Weights of a small segmentation model: activation swiglu.
Rows from block 3 of a small segmentation model, named by matrix and row number. Rows with one number belong to one neuron. Each number is 128 + 24 x the weight over its row's rms, rounded and kept within 0 to 255. All counts start at 0. Numbers have three digits each. After the name is the row's rms in percent of the matrix's.
After each neuron's rows are labels from the 100 images, of 14976, where the neuron reaches its largest size: "strongest on" is what is common among them. Only what is clearly more common there than usual is listed. The data: coloured fractals of 300 iterated function systems on busy backdrops.
# gate: MLP gate (model.blocks.3.mlp.gate.weight, 768x256), inputs 128-255
# fc1: MLP up (model.blocks.3.mlp.fc1.weight, 768x256), inputs 128-255
# fc2: MLP down (model.blocks.3.mlp.fc2.weight, 256x768, transposed), outputs 128-255

gate.638 069:105120097113124133125110112149168163120101137119136145108085129157168095099132096136161104129116135144136130163139116117104161135117128131118130103142104137142160148122162165174174119128105076080125145092161104115164115099110135106141129121062149148086150162136142138106129113127095137115115124150103157139131084103139116163144158144119140141165155117128118131145122088096138162129146
fc1.638 074:101130175118113147123129144151113168072116135152159109123178135126125167143118187116104156154150136144175135131129142161144112090105116134131143137111146157147094106136112176123124131081141167103115121108160147128137106139143148125140132165155116150112128176109105065180158141130146124109132145137120141067123105088154156120153137126108147141157087148125168125129084123112126119115159
fc2.638 059:147124098130098125107151109122133156109148098096113154143143163143113119098126110160119131132136116166106132139169160120124138115101130150133150114112127156126145160154159109139150159115151160141148132107167114112126183132144127120118157085098178129132132138107077114119124135120131116109167131120124100140142132127147099128087118141110112108124107110122145118085120121125138131111157
strongest on: orange; red

gate.421 110:150138109146135100119111160110134165124110147143127117160106138121174101124122093152142102168110122102111122125127155106159078134110140153132137129199144148104120155160131137120126179172117145140133123120109170133152118112117141138098137100139117131148141121057138164119158133080076169121120130118115140136105132134123135125119117133128100096114142161134144114125140121116090122116096
fc1.421 125:135135135118148139162123144148117193134079119137116116126118100101134133130107125144112153157118146116149115147126104127074092124132101119111109145157093110119123106112124166092095149182131120107127157124078108114117110128080097127150120149140070151103139095092066131171119121081124161120164135133113133143124123177141111116129121134160157161157123139112130111103154152138115090053152
fc2.421 124:129121147114162140179122131173114078113138125156105138144167140141137106111149117151095103117121093139134141106105139119092152144106133121151147169119166141112080099127115081135077093083142156132116124122079126150083111105148140100132114151137111097136132116107137121128164116145095119158173131122156134149109150130104123087156123119112104136109164117109106166106122161177078091154103
strongest on: red

gate.385 112:181090137067106109107106117145122119114086120137151107111152137158112124141141109147175103138124129152135119125131156131154115154122085175076096093150149160137119128099129097105125131144137145147140136157125150129109176172117131102123111097132107127143162069110128123146139084096136158126098159139098071109099099100157161136098112113135149113115106152165139176133127092077108122100112
fc1.385 070:112148122138100131142096141139145150112143155120176123103172161152108101115161118122202132142160104140122114153184145082131161150096098141155111144114130099090113140122104152076120139087129118131120147173107194078153141114124159137138115133096115130144147121108142124128141140114149099144161163145098141150156140105161150174140132138120120126120100128121124136158117136189094080120101
fc2.385 071:148139106136100110134116108118145121110133152117098142128183106107154143171125148125131123133132114150148163162141124154158185081148125124167120113127124172168134087133164144175153074132136131120128126161147103124116161087112144111118113152093153116083111135146112111126116154127148104119116115156105101110127148132160109129091129161148151151166133111115131133133086156067154118166113
strongest on: red

gate.61 102:142115168122136166157144144107125145154107127076110118101137080173107126086120113167152096091143145136162134138142132078128120132113102148142091138142175178113130142123108099117115123150170122114095105122097165145132132125143140155123107096158116107166133120092151118115192124066130146121153150196155106103088133124137091146133157142099128066066107149135103133107119132152101126152157
fc1.61 123:139079157132170181177146135121133135127129163148105160141088145194144116117098108104140104137099157155112096131149130135099128154132124168149155155128144126119147146142108160107107189102129177093094067130099145141121162165144132133117107092157134136124154097121110099090148104116133168104174141097143124114077111125100118138146139099125149109106143114130129129159114169146111098136136
fc2.61 141:159149140148103100113124123107096110130115135131155108138093153096103161167154120068095147137143141092135122081112127138140077124152127096125119128107123102134167131132137126114143127106127122147107131125133101134126112111150106134158150173160141138160103161115129157149115130116155114124123095138123176143140119104114152113205098075115100167153125118124127130113140133209174125111132
strongest on: orange; yellow

gate.613 110:115135102101152132120116130063127157146122108140148128116126152156138148121132096138156120135136140160093100122103104156109091139155120124133152136074111125094131120140167150117161112172168120095161117122149154102141126115129108148133147141135136167134124131113179160114095103112144144155152081114090135161162129133114113166111160132155132125170113169118151164154111131117139185125116
fc1.613 123:149151083153128092095158117128126143131130121190101163110148144126138154139115124103125109178111106179137158150221119150121110093096159136148139095111127151136070113132179110101175129157152143130140133151122134131047117104103137164173077094108176125112142104143174130107130131145158108110109110124159137151147173114104143140100144131122134137147131182167126148101136137128126125129137
fc2.613 127:100107131140140153137123136139076105120107117146098089161144083141163165113120162111104133145139156137143084121126122135113126156188129105144140108113127136125130166129133133110155114128111140129114100138180120139129155138098127124100151148114112140118106131099146105117105137104126145102178127106092149091120134132122145130185128144130113139163157106073120115178115133185158072147118
strongest on: pink

gate.497 101:130082140120134155106135119106081111131105083131114110158176107139136139107119143174181129152116145136136117109147109145154098155136142154155106116143168124150128139095137143133173154109127157072092110138148124140161171156147139132115133086134132116145161090095150101109135100124114170124101123116108077080123139084122145147104152115123173116138101156129134162158129100115160098117114
fc1.497 081:129153080128128148106150101105126113124156084091138169145141147100097149175097174158153128178124098156138112080128121138102133177077115137132155159143097115155133142162133153124125125105097137159114144126117120105125151133136112140163128133112141113117162118128158124093120113174129117125133140152144124139135128141115174144129135092169139138099177096117112152084166137168177133117170
fc2.497 081:141146121150146121147126139127155121130112142169138137107112132103124133147140145121118136168115117120111125082128099126146103119121107114111106163131055130092144173101125126103129143147180089177112116101120142094140071118121084110161118135121114143119126150148110147138152139136170086152134147143136140146142084138119132137159105101130106158133156060141136134097110175183146137093143
strongest on: pink; yellow

gate.63 067:148121111111132099106085145142137090118160104133111147116120126127119130160074132164158131133112115091117143138101146145136166108095158159104098153149114123107124085128117164114166120169132100107165122135139156102189128137081109122145103092122085120100105113097108133167114125140105111116173178184126081136111134121133095133117111097075174130148120130134102149136119098148152097122142
fc1.63 071:095158156170151139152098144112162125149117121166112093131162148114175107091152125108120134137110083143125042091121129156146155106114157134136149114103095119138096089146155102113128127180159149134109111174092101144138141145116076126128078137102151124160139131153147186143137157117093154122148109106107105155140169119136128168132153126155139109148121081131168136123161101126102176129122
fc2.63 057:118094141153124116131118108129127094151160091169140116122146137121164161103130159106223111132139134131130103072141113123159102127118133126085150120110142156136171130133158130136136137177145125110130117154138155157155114150092082138094116120132083139148125122143137146107145153096137144127088138167077094130101119086092157140136140099123108113118145115151154104141157127180109085141100
strongest on: pink